Weights of a small image classifier.
Model: arch preact_resnet, activation leaky_relu, depths [2, 4, 4], widths [96, 192, 384].
Training: adamw at rate 0.0016, 27100 steps, batches of 128, held-out accuracy 97%.
Data: trained on single printed letters, digits and signs in grey, bent and noisy, 197500 training examples, 17.6 epochs.
Rows from block 5 of a small image classifier, named by matrix and row number. Rows with one number belong to one channel. Each number is 128 + 24 x the weight over its row's rms, rounded and kept within 0 to 255. All counts start at 0. Numbers have three digits each.
After each channel's rows are labels from the 100 images, of 14976, where the channel reaches its highest value: "strongest on" is what is common among them. Only what is clearly more common there than usual is listed. The data: single printed letters, digits and signs in grey, bent and noisy. In brackets: how many of the 100, against the usual share in percent.
# convs0: first 3x3 conv (model.blocks.5.convs.0.weight, 192x192x3x3, each kernel summed), inputs 0-95
# convs1: second 3x3 conv (model.blocks.5.convs.1.weight, 192x192x3x3, transposed, each kernel summed), outputs 0-95

convs0.103:140170096127099144118127113080128107119155109128145127119124147124125138083118114096162135145104107150093113164092136114142164104099111107092109127081127167108097155111147121119096072124107084097137132101120090175086114121137144107109126148125118131118096072100119095129086130135134127104
convs1.103:125115128136127145158147123157126155134165076143155143138137162128133085183103116153145120157122123170118142095147123175109182093117118129172106135146157155078110171133160104158183161100110174137161148104172124142101125134125100163193135136105112128135092109151134115129111128190163122144
strongest on: the character $ (49 vs 1.4); the character * (25 vs 1.4)

convs0.180:159191099106133118116122145090103119127108125146111125111121146073111123147192171124132097133132116097139132134150114097134123113104034112132097108135140133114120121084116117109112126126135097135129121145083122128101123124129119115118112146139104090079142108125132114130117168114118136158
convs1.180:126119123146160158121131120106153120155143111130119130127131142069126134164148098164141131159181139184137139139140121154158147105114100126146100155167186117145119154133156093145118170106105138133117166126142125081103180183127150121154156172122154128115121122164133138145083151147153108148
strongest on: bold (78 vs 46.7); the character * (29 vs 1.4)

convs0.136:111152128054146100109127128170093144099124118178143151116120113097110121129168153126103134103136161117093105109113103125133088117130118157120188122140142114079144111152148127131101123146115117117122118148126159094141103117155119130125158141077131130152110100145157132141111162128132152082
convs1.136:128136083097120185080118146101112102079090134120128130096112139126123168147155102115101142128117121109085133110104117118114131123130146144127142146118139094131127111097142131089124153168128170125105163076097139111146101116118108104141112112167177113137089151147164110120145142146135110092
strongest on: the character * (39 vs 1.4); the character $ (33 vs 1.4)

convs0.190:131120136115100164125162163146125095144085164125153127048100145111137122126166103104116114150104146163125126133115110117163123113106144160122192107137150149149133134109118122149169101110094122106069126134117148142129123097161114096091151135098125142144145130140102142159120103189132113134
convs1.190:148113149103177136133112133154107115097118124135129135138122118185086143110108141129121093064149139085085119109113151104170108111109151112097150123103121164151143117096169123126157133106149178102167148133121098160139090096122128120146163107093114130115138152123119110123108121097124158152
strongest on: the character * (26 vs 1.4)

convs0.60:111130132137131094118120126173149136099164125118126155128125112133104149104121131083152145112128133116162091111108129133146154152139130137144125140179133141163137144116108114122119096130131139137157155133107133145120136124085119113105108133096131117107113117132159117146098129124153158107
convs1.60:122096103073122124129121131104131102101123129114118102125114081126142119062140096154115115137117110149080118129162111068080138158148107078113121133128142089092114111148105143125128090117128133135175101168140138134120161140091086129158143153170161150110138117129125128127163128134090132136
strongest on: the character r (37 vs 1.6)

convs0.111:132135137132131115153140153135121143092156114131084134107097147121075137105134116082144124117093127077155110138094124125121146159143140132115090097153099156118143181136137107142137100101111123126084106162144103109121109152142116143126139141144068130177105102116107116171105143132113125092
convs1.111:118109113101138088159153149068193111116167174138100141151137129173156117073129116189122133088141146127102140161160098148109120145120108135088152116058118131086118119152104120128142118121107133093151127146138141102101101163130125163178137098083145123105177151138104144144181114082123100106
strongest on: the character y (25 vs 1.2)

convs0.83:072120119160107151123156132115161086116134110126140128111095179114131141129187152134145113121126124138132152122152163069152164125120096129107152138146154151140145093096189107081084143132111106121131150167180091155142144141134103096136143078116094133135126092143104101150124082152132147117
convs1.83:145095109114158096124116104131109138103115091128123110105148111146110123121126137135095151111132129167054172109125101130073101132147142085098105113193111133077104116136080122141132141119108132138128099131124165144150062136132111113117096162084143082106124097169121102132153144145098121101
strongest on: serif (52 vs 25.8)

convs0.11:151147167114122119113123123116152136111186114154096162129121105091098117122144143070102109159139154109131097119088085093152108119140151142089123065158122149111138093095103140128084127111149120134146159146109125146125127175146112119086134134083117128146132060140137134120099131124114143113
convs1.11:127146085136121136110130117103140122112071143091137099128168134095126101097129093136101097090189120107134128107144119198164151121118165139139154133127137142158097118118125110151107131132129150133135181109143191091122121129119090166157125163118129130120126161131135123148119168132161065129
strongest on: the character * (72 vs 1.4)

convs0.116:113177117139136121074089097093169115111179117097141171121144099104129142114126139107128132128133101165163159156120139144157128132126098191150117098134135125087121157103083139138098086112127146127136099055109118108120093093142148102079141151107093098115131103105132123130077110123160113134
convs1.116:149130115164096114106116153156134137149138114134164136095124125091162120106170100128153108147115115161138133142175126090093104059143087122184161148100160104127111149141131172151160148162111130132120159157199090125128137126131099154121110121149132165091119119109156129105087128139124133147
strongest on: digit (36 vs 13.4); the character 8 (31 vs 1.6)

convs0.159:114140119135118120094083140133179136100137123163089128100157124148112099171110132134106141129116178120117111089122140123149125134169141149123154126170116116146166105106143094097123159138170182113075138094135135134138134086152132133100138115111119082121103130150117126163148108154111161127
convs1.159:098073104122126098133085122140131133166098133088095120109116138128115162076073117114150151110157118111084138142120107070100098132118147114139159147104094085125101112187092106099120102102117128075144105136126114104143111089134111149122121097112129122128106108104095091110131103093105116095
strongest on: small letter (88 vs 36.2); the character m (41 vs 1.4)

convs0.176:132117142189165076140153161169162151155114092149144135152122101118130147139114148119182160121143135125121133104138151144105145087085110105147149107160129133149102142121102159116063123113131118099126132098139126139132139128178130129166143173140089124148110096160123117121117179123135137148
convs1.176:122126104108089104134056111130159103118107168144118148151120120153132086158073125117093152136159139125083112105129109150083158133152133103131079117133085116094099115095068139118083139127104131164129178085120150112086125065127094118115122137117133083098132142136145146106180123127158096104
strongest on: the character j (29 vs 1.4); the character i (29 vs 1.6); the character G (27 vs 1.5)

convs0.153:108116132137094126143119146171127134096130139161134136111142120124117141126129128097125129130107123155115086153115093130130098110122105137110206098133152078107136116155149123103078109133152152099086154166115105133139136137101190144114135103097103146175122118127120111127095132132120102157
convs1.153:146129130154107143129133130110141126110116132140139108112130096147100118162168154148082098126131152068133152114123126108132088129122166098135114095025104135128132137085111142107120117128089121174140120134110133139118128105150169098152134087132135112152103136100117108129134143089130108131
strongest on: the character @ (27 vs 1.2)

convs0.102:131116117093129152128165103087151092117153149133109144060122166132108157130114111068135190142123113158119091112110160128169127159092128106071117138131113174109104115112141163088119093142127118155138094138168130111105143158105144129106106124134108130121104105129159124162112141098122095124
convs1.102:125127127115158160119145102080156127080154093112138107120096191093097093120131132165057095115133144135134101135165130154149167133118120167120100152123147130105111135156156110124117176150131123127149162140112138106103150150091121126179140151106158150102119134145170125111137165124145106138
strongest on: the character & (44 vs 1.3)

convs0.56:110137097110157124115135073180097150132107138116146132132092148121120163106131151095137118151079112118104128141144097137134118123122150130085154130120144122100106106070192099112150113146087139136155093106101115157103103097090151093126141133121099089124104112144149091075061115098128099144
convs1.56:102130129103128130148114134111145121137125142128075132144152145107095125127153145148152171148109131149132140121118134143065134132125120108141131115087081128093110137143147117133138133147161142132121146097127171122137176145111118097155188136199135120139127121131149080104141065142134116140
strongest on: bold (73 vs 46.7); small letter (65 vs 36.2); the character a (25 vs 1.6)

convs0.68:140093180171137125145119135165152177155110157107114116137145125103098130138148125153097094094136140130107153119130137090127161144091132099146135128151119193151184136118168123124145117088154156143125125151142152153158164065144131057125136143167137130134136150156135134106148140107129176177
convs1.68:112085130108113133117122100131101074110112115111099137111119130095102131128107116096097111107129118153109090085113121138113149082123163120084115165128157119116129100115155087117116139142171073094163122130116151128128152092124102069108109146138138096103121164132139096116146139116107134091
strongest on: the character d (25 vs 1.4)

convs0.130:124098145117153125155105139121167155113178074109111117081164124118086099115136129117129151066144116126092148112101103166117127124113113132128123138153090142123163137116098133131172097118124164122169085112130161164127099157182156128099094165126117107148159110167120104138114133102105108112
convs1.130:152130132122123158129126148131155118151147144070159081112108168102146129096080148158113154117154117100133104117157185151126165117140098155074115141116137119120140092107190114113101169135166078136116116154096099128132176092131120093145160137118146093055155156135124125101193145113122160050
strongest on: the character d (25 vs 1.4)

convs0.80:144151120116102119144062118133124109102146157139121099088111140131098108149138135119100100126050141149122096132130080132134078138122136207120086095149153126086106114102091126115140109108076148116134109122104118133103120140161126093134142133096106128115155095131145102065122114149143116102
convs1.80:087125120136065155133154105129068080115126120150164143119126151136137166108132083132143125125131152101121144161120163106120151107147101107120118123035058126102108139138132150112121146111074100163087121132153088073151165130124141133136192097159123156124130138083103134162154126107128093146
strongest on: digit (40 vs 13.4)

convs0.156:122154152137155118131120140128140119142140119077103125083123147101133085117167165117149142143105154170152114133066129136151140154154156107135107121099120128131059161106102133124155108125103113068081113085125122141112104134136139140101142166171064140133140090120077123158081104129117138155
convs1.156:169148161134128080194142181102142099108127086134147130126100150141152141151137138140144110119166179161102137117134156128127160118089130111104111095128125133148132139125170148094091136129093147094106155153103113129119130131176150174143133144119125125111148139154108113113131115122185171142
strongest on: the character $ (35 vs 1.4)

convs0.82:129119155126117123117099142118121138122156081159107139135162108138089126158137088116161116105143143124113093148127126159127129121119134149135121111143122100129122153105106130115098073108121113176109099156114111117126136121199151130115154142110119115172111086142170120124077156101165128141
convs1.82:131111143108142113097135122090109124135115214094116126133103119155158152136121117151115153097138146173118167125126166126138149158097153133076133161078134141177142134160156151127110151154120140155096111165132140115089133133130116086098109098143141145120136149136136135146167151095118121125
strongest on: the character k (45 vs 1.3)

convs0.141:132094118165109109156162107152150127158166118073135109111108123137121159087149140138113122107127138137142152145074126099135111168154145103152114135134105159129149137100123106129115119107124112086108126095145123149159101108106156130102123153137146169146137103130082122160105119118140123106
convs1.141:136091097124115106182084104114098135093109139113111114102121132105142120074122116120112126114187154128120138106149083129119157168091109145126108150117131108128107125173127149098111113115106132099157111154114134133117092095127150150166106137040147113091180147112107139128164139052102116111
strongest on: small letter (75 vs 36.2); the character q (58 vs 1.4)

convs0.106:109106104105155093114105116114140121136113112134109163117097088123091129124160139081130133130115162118132124114118085144145138085150135189078099090151145121112134092123113129144070115094107111104105089124135166101121121089106126106103118140135110109113086120126160132135074128113138098134
convs1.106:103127108169137157107125119167117148120098113117113140151077091113119138152162108109130122122170108130128135120106157157177164155143154150117092140113104142111107125136124161094072146169085174172131175161110146108125128098090131134160100141110156154082125099111164155115123152150148161152
strongest on: the character * (30 vs 1.4)

convs0.63:134126129105163129114128122125128136143125077129123100131122077083134123134153162150143115121155106117136130136125113145169151118086120172120095108154121161200133177126093153141120138148114129083127152108095129171092130143105175099115100155123124168117106126141157093097108130161135120122
convs1.63:134141078073113151126138140115164149120121108147105099145140093132100079147096091151136128151132104122105113083098092161134175147156127157108133124109134155083126114122127099144126148115132139151143162089146091101129137109120065143169106099119107120152110163121137180139159124091153137100
strongest on: the character * (25 vs 1.4)

convs0.157:125140164111093134100147126101120117107154135125138084093105099122108160060112066080128143109102141175101102148106131144141143165100144113099107094131163124098133104080129157146113117134126127079114106129101146091112136125144113096087135157135110129124124070151153095160111150135133112110
convs1.157:145122134107126140153138128128138130130118143142139128085086148122155124079144184121117133173155131152152125126152128162108112091111092136117095147119121112121126124158134143118094169146116157086156125122145142136104179122107133160140144172136153130099150166111131115088188122110128101140
strongest on: the character G (27 vs 1.5)

convs0.98:157164146124106125149067100139101117133124150098118118096112123124102101105144155116105120123077158139158103120096105124125136129173132189116066119130135136099109118102075146129155093124107122096134117115108091111118094137172139107130089136109075120119131057134155092088081116143143133114
convs1.98:118151159145099132130164104151092114159142121138149174129121162135144165077152094138130140129111180083131123150144162139135169114150095135119152108065120138144121154126142165131131159126096093123101125111135148114168155150134143155121159129142125162130143141118137155169133118132120116126
strongest on: the character 3 (26 vs 1.3)

convs0.87:147107152143098174120114123114162121094129151097119116129109121143115129125153086119150128114129145146134161130150125123109122143147088121156122132194109136151170122150125130134140103161103169154154140139112103116143113121129135096121155114149139155129184152154127122144156119130133112108
convs1.87:092074108086099127147099119125072095111144139098107096114105093107115125086129124102119109120157108095118112113142112080108097109106093102102120164139130056113091106134097117120103119085126131124140143130145115094131123094099103124137155124129148105107126086132100109106131109115096119120
strongest on: the character m (29 vs 1.4)

convs0.140:134141138125134130152124118141141134114092137144161107138127108057132135120133085098154149095133151137066128122136123135130109118056089134128149117123133141129180095123147171093109091155146118100176105091119145132112087126130168125141160102122145154087112095143166106121096126119144144125
convs1.140:103112119131104148122097090130128120121112136103093139137061138099117129135126113107102105105126114130111177092161147102108126124093140113113057125093107106136100099101101160115110196152091151123121119120153119117082120104129112113102166135107138098059111119114153118120149132108144090106
strongest on: the character p (31 vs 1.3)

convs0.44:102089140129095132101130119137142142120160126150093079115121108123116126099136129122145128137181067101131162164138096079171069130120132119150158108169089129163151122160090139154121119074138144127168148117112097147138114140091125132108100129141103152121152106110100159158097152106118132114
convs1.44:143101093115087104147103142109156144102135148181122133134139090086123155152071130131161106151101108097122069131123122117141071142104110145123126123081134099128105104146104105113134134109126129078167146114106090123089163111104063136127128115175137138122144159115139128122167119160113130118
strongest on: the character e (28 vs 1.6)

convs0.66:094113106151111082104141122076142103129123142113121149123150132130084150142081103133119098103079133120090104120118121108129120153100104146120133103122146114102117163144150107103118079138133118122119139132144064119160129142143154076140145128103120182150119102095155131150109132130141142141
convs1.66:147122142110106120116122108128113090164118152086118110089130118107145110146075095111154118102135135176137124135082120103107157086120134115112084170139148136144110153141128133128164151123140134110101135114149116128160130091159098136065099112135136113109139103144159044099080162173094148130
strongest on: capital (84 vs 35.6); typeface: serif (65 vs 25.8); the character X (26 vs 1.5); the character A (25 vs 1.3)

convs0.94:117099137099185091081079168148160158100127131133109146138135139122121110089141134136145124131106097095145123136099171103135141125103150174147125115120121114145150137128119160107151134109119148137158112092083099127135115100154138110071098151129092141124146087150129137110085159150106156108
convs1.94:129116125116164137179127173132099118139122113125150115150132105160104098118086159121167147106132155110127088129139164123092157145130118146103166118087117111136153130117159110126145163162155100150114124171159154121108166119162126146166140107173126103138104174147126106147195114094121120124
strongest on: the character ! (31 vs 1.2)

convs0.108:118130141111121130154159091178094124109151106101126141069165121156119148142148136088146128092069140117138132155097147156140114122140127121125115118149108176104130095086123102113145112125095126101115088089097119134143083128148132121135141069125089133139155103158106125136153106138153103092
convs1.108:072098121114152095127145105112091123132150140132124116127092098103044081116120133136092110117143115085111114114138132111095119119119115094134127109132122103102118117124123067119106107118100127124143163132122099147113144126119119113128182128169114120126139097167108126105184114135139135133
strongest on: the character $ (27 vs 1.4)

convs0.164:179106106107112123143143118127143147149086076144109135133137074140154142167161123106103125107142169106096087119111125133149127139106132130097151112148137167121089163132107120145090110115136097149087090126115130093109135120153147162130157139126100136141140139111134112140109187124174141134
convs1.164:144104094123166152157124138102104118107066151112096118119117099147119151146106135092093145139146158119085156120119125090106136175105163089085134147099104130135127113115104146096104133132127185138141144103115109129113126081150149112124140106118148109176169113127124165122157170064162120121
strongest on: bold (72 vs 46.7); small letter (66 vs 36.2); the character k (39 vs 1.3)

convs0.114:079180110133108128108109125135108130141150127110127155114109132065144138122131151119098139124102120164159130115108157096173154120172149124121132112136139109125153158119157115144115094134103144154140146098127163167160102090104112088094143124107089088117103081107158092112085108142152137121
convs1.114:104153110136115121137114159133097134126108117100161112136159108056122083104089106097126105125173130150122120110141106098122092128134136126134157144141150114140117134125180102114139130110135129141099154175117033116138138103127106129155136127135119140093084114149101122098155133109153141148
strongest on: the character & (63 vs 1.3)

convs0.115:142175108177105121110126155097108146143079134140150108121156128061147133148116118091136123101129088124116139133130122100127116130105105079122127111151116130120127142089108147092125103119134108142149112132098107170103126106147147098094160110111118098105143101135143129092094142151134154142
convs1.115:130130142115130150140128123123100094087144143127119148150117131086128122164123094115118119163126152176114115108164089124164149089128148082143122179137189131123108128120137134125116158130090165134130134138107134090125154171153096097145160138116112182130094099154146160152092157127202126134
strongest on: the character $ (25 vs 1.4)

convs0.135:075153152104167145068101098130143145101155113139095112083114094120131129088130154123127130132108118155156111116093118145152127167141107180157099106129121113133113145120134133128124135122142136128134117101113101113173082096170094136120116164100107130146127096101135106145026140119094134148
convs1.135:174143119148111136096103200146173125165145083136158124074132147135159150140126152155146124169131107121122139128153137099072105149125066138163127117065155105152118148122126136116160125127139124123105119136176101114113123142146096159127119074131145148126144140065132136118132096139105156135
strongest on: sans-serif (88 vs 56.8)

convs0.19:156161186133146095135124120188128195146119139144136155126104134122124119120152091094111104127143142109152120082137079111162100106101104098143122118166124145121137166117115094106101137110124081131123145138068135113114103139127162108125102119122114123070147082100120127138118101135142131159
convs1.19:095078104097120101132131119095155114081105153129110100079105110119108126122172118142091122102111100124143112107112120165136078116104136082084129135096114119149135141136143124135085124093109113127156106119113160122099109117125126151109112157133132113102137130134098116140175110087116085134
strongest on: capital (72 vs 35.6); the character B (33 vs 1.3)

convs0.2:124140125112092124088135140144151127128157094191148129111112122138102100117100131121095130118125140166134086145146088112155136134135134191118160147140127077079125125128075117124131140139158144131106150112144115130105099108076122110154135147107068135114116061105165130130094145149163152145
convs1.2:127130090157128098108074152156141166175129112091160139126128086153161116114087137128146131167123147128136091082128090114112101129133132132140127149067120130135131131102105143135116107152165155111144132129115159124080141135136089141095094125164122116148134152050158135086139091166091121152
strongest on: sans-serif (88 vs 56.8)

convs0.144:157134155143134089126142112166149170118126155139138124150119122149115147183126118127164154129099095197131111152152155176090110129134149133175116139148110130142116134147136118113121123141077185148140117096155099162113123129150145134173173126118124127119132137206131092145156163122167104138
convs1.144:112086103096107121110115136099115097110117129120128088129122100133115079112117087132110081108129104113092122114135097101085124107134120076113105135123095128128104106123102109127107121122095126133135111138134130133099101120106119131121124108114133108111111097132090092137164085081118114120
strongest on: small letter (61 vs 36.2)

convs0.70:177114122112132151137093128157110134145145120099133118118089102109133109090148137128117148122136137124184095129108103106122088122145123129172164145141106152114121154120104120084068127115128145133127150098093128138149097111103134106137099153158152131144147090129126131135070131149140146145
convs1.70:164102129137132159162113150133145102121144141183112118143126115131138139085114119097134144119163169079155126109114172110121135146111136126131133109079128122135097133136140129107106136116125122092135155140167103136105116130139121108144153122174132142162169165083107098129181121128113144144
strongest on: the character e (38 vs 1.6)

convs0.123:145125162100129110153124147121137157090103092141104134130095142141115091084141107134119131161146153128135128103100133112136105108133078168128112054170107108108145139145096138126089116104117094141114111127120142080133117129144149145101130158112122136145104106114188121112047109150116115116
convs1.123:138131112172133138137132156158099138154127110110123127101133114144124114145123139134126134141149114052136131142132144127171108124134102131101111135073095142153129113104143099100148140125157112103155071137094091137094136152093161106149129066115100151122135136107112154129101093114104164096
strongest on: the character $ (25 vs 1.4)

convs0.42:115172127106120124084147140163157154075092163178137139123132139105129152138140118121127145126110079089124100153120106144120096087122082112139180160102144091115123145160111113137134138145122145123125174109090144130134145133076108165100103104149115136126120159097135098122122134149100125130
convs1.42:105135150111086137115143162098161111113141129114108089097120107138130113159122093114107140136105097113089140131106114103112088141139146109141072111118155067120123090085131114115096113089116133139169133157140120156119154102083120064137108149150116128120099107134110078078162132121100110136
strongest on: the character Y (32 vs 1.4)

convs0.21:113153103132121106144131147148136161133100128173084123112169113092132124177153137123112105133083153110102110131109108139130121147127116174155173148136141116110143142099098105152145107100139129143108156121096158158106159087140105070092080134106135104122154140139148102077126150117092136111
convs1.21:136150151092106121138128152079103091113109145079090087142148084104173141122110098108151189147113124160101136126144128074114151119152126097156090168130144102135147120142119153143130118102151124145145165140147119137156157094138141073117142153150150119136123084145127093101144156116090120177
strongest on: the character q (37 vs 1.4)

convs0.49:094119147089144110139084116110112111151145158093160137124149119173119139122111129144113106108128119123086114176147147126130166180125130127100156134137117108180153076122121129120160110145126164128156116155075090180118099099123090119128151121074122149075139130148138194112153125142202138109
convs1.49:125138109101155159110128130095135128165094120106118104148103145099155091116097118130147099122083118136159137130099156118159146060119104140096096191126115136118121127161125132135160190140132188160111152136166107118117146135109075108134144072117134101064095167138139052099135132146068110119
strongest on: capital (67 vs 35.6); the character X (37 vs 1.5)

convs0.171:123127098104141116095089111156129115127149174118104103100124139116140137122101142094124127117118095120090130158122096119180106175115140193120171115192098133124162170147141122113120152114145154132160144141175079159100078135083074116141143171102115123114176116149133151106147119164110133129
convs1.171:157108110114155137135092125100130108113098126111092110122124153075094131142124112142113103063127173144118107106119120108133105105112102129101131112105142098117113098147143101137154120121131185110139135139098091096163112092148073164115167123111167100109138126105116073129119135114071138146
strongest on: the character ? (29 vs 1.4)

convs0.165:126128121112148140085165143113138126119131152136190139124119150136128165164141136175117141149122128166115155135136137076142091145124124112123150145142155109137130114151119119148136127154135167136155131128190161109128143153081131164161163083121145157133128180152124168112154137142145140143
convs1.165:093083098096108112124109101108097107125101102107124121114096127098081122114069101112086092121148131093098111108088120115090102099125107111133109120133111103104121100116111100127090123106092138095120130098106089107113119105118106086114093126096120092104103112114123093099130126098130103118
strongest on: capital (67 vs 35.6); the character G (32 vs 1.5)

convs0.101:132150135133141070094132166126188100100133123129121160144145112137133143127129115121169132115130116134100122151153125160144109150062139142148169111184113104120148113147116104135123135122083156102156124094118143158140130131141147126107111154081132114119103145154113173147130165115154089080
convs1.101:125124096120143151152167140141099103120117134132155108151068097127117067101141103139124107145092117109116113085134138085148101081136155093132062134118152134090134116143164114122116159121167131170140131148138110117093147142108138113158138128175147127107116116131081115127191110134129137115
strongest on: small letter (69 vs 36.2); the character r (36 vs 1.6)

convs0.74:129104123115118141079088111138125125156122146121123109092134122140118140082116188104119119111120130113127090151077123081181134128126174119147134107120152178145129127137128120115081106165109114134124178115104105147122097117113090102083122151136103135123102098113121142099090172148123163103
convs1.74:182107134121159137138139156097105118097087160139126140145166152101116129140098140111149142114061185130109126125122180102087157147124143113124151139110144147102135122147155142121188144117173179151150169163144133153140136130170096162144135108159149129163149139166123099135148132111110115113
strongest on: the character ? (28 vs 1.4)

convs0.39:106132126140123086144132129121130151125111137096098120101106120122113149107155151129126065133076133120150116132095123110105119109175122163112084101161119125093124115107137157105111142132106154137064124157138116157120116096163116107120150120151131093162123105175148078101115121101131102107
convs1.39:107133124170109127134138105089112125123118153141145122073119107181175137121147117148153151128178143121082162159088104122086137157135089134100124127080093111119113141152085159111141126138087083116119113131131168138135121153154158138106155087137111130111161126084129149129152112144130152128
strongest on: the character R (29 vs 1.5)

convs0.172:134125177137102135135147185086147135113100110170096132123124126126126102131156137144117109126126163122134119123128168142081121136122097139124157116185131095176116150127167148121103213139116099122088121159107117105089160109183161107108076125145119121175157118106155129136129111114089128143
convs1.172:118154120129130123139130123112129110104123160125052140105137090154166109142160113101127137113133103126071127152112088117105094135135133100114144095128103130141138123109099137139109098132122136151166133171125144097121113132144123128106096109107129109108140093137114165139128126070153104153
strongest on: serif (67 vs 25.8)

convs0.138:124172180111136093141109129164100169133115091151090141148095106120072120120142113093091115151129134087129088157079105167120131144130133107129116098137066147114118156099091139128115149117133079109095108129136106124118126115151128120079109139137119101141129109134141120129116129124136165132
convs1.138:121136129141135145137139158070122085140148140151116113119155115187185134136126157117098128140130127111098104132158113154086154117139128060104148133083109120109140124094088139124115081143145135118153153127116174129130105110135157143115095150136164120128162121134112129170170145100116092158
strongest on: capital (65 vs 35.6)

convs0.16:123152118153106125127117132146139125138148095140131157111143109108073131147146146125094127147167160105139117136157121123137111111130121141143138100114117139151105137105120129093112057115130098148146109157124134125150121111126139120137117121126132137139109090076158113124030091096106104142
convs1.16:131122168144110115132132128085137111126137181149107121156149144152149189154093143132142120101121140126128069156138135113132139187120181120120118129032094148137115113129116134138144138151133103137149130145107099174143098107137142090109114082122122116132140108128169150150168165124121117151
strongest on: small letter (61 vs 36.2); serif (58 vs 25.8)

convs0.7:180111135100141097081142151159125147153121119128101122093133155129116116125147122124126152136134135153109139126148127112161170171124136161121169101118139130115153146125102110150129101147155112061140148086068141132084106120144140084130100214119080107124135127143133115136154114149132129133
convs1.7:160154131112121153125148165150103115151119133109145109098105099134137096157138134131066149124125138139129097078120125134125108118150058077133130159103144124148138108099114111136133129136149132157130145112086125141115125124150149125135186145106144109092128146071117138107165098127151163105
strongest on: the character w (31 vs 1.5)

convs0.185:096149125094124159104114099134129120086146136143106117119117128098109088090119144093162145142082156137170110114131125202108131129159113149117101128150107126114115135115104134118156152158113126122122086084117092111124111125166108165114146138092132128133102150125167107156034090127155098070
convs1.185:135150133136105159137154155149152123118148136109145103109116077173136114135156137193114113138110100119110115130136097096103107125153079102143071148081142144123111136126085089121109089145102148125112127146126109122091115138112118154142106088150174160141122094105093149135171112142159112153
strongest on: sans-serif (91 vs 56.8)

convs0.6:155133119100167116124100116124129131141162124103089108146112129102116127123116146115159126143090086149151137159098108133158095145148120179114091131154113140114104160118091128114121155117133184117100182120086113143098117152077159129121113136079087140149131101137147101125112128159115126127
convs1.6:093124099122093098132154115092135145150102135131138120155162094118116103113126069130122147095120113101137101134115115186157162114152100113102166105081098146145086110121108119126107113124092124134131133123146125106150153106122088154153134101111135137145114170092107138162129095090114078154
strongest on: the character f (49 vs 1.4)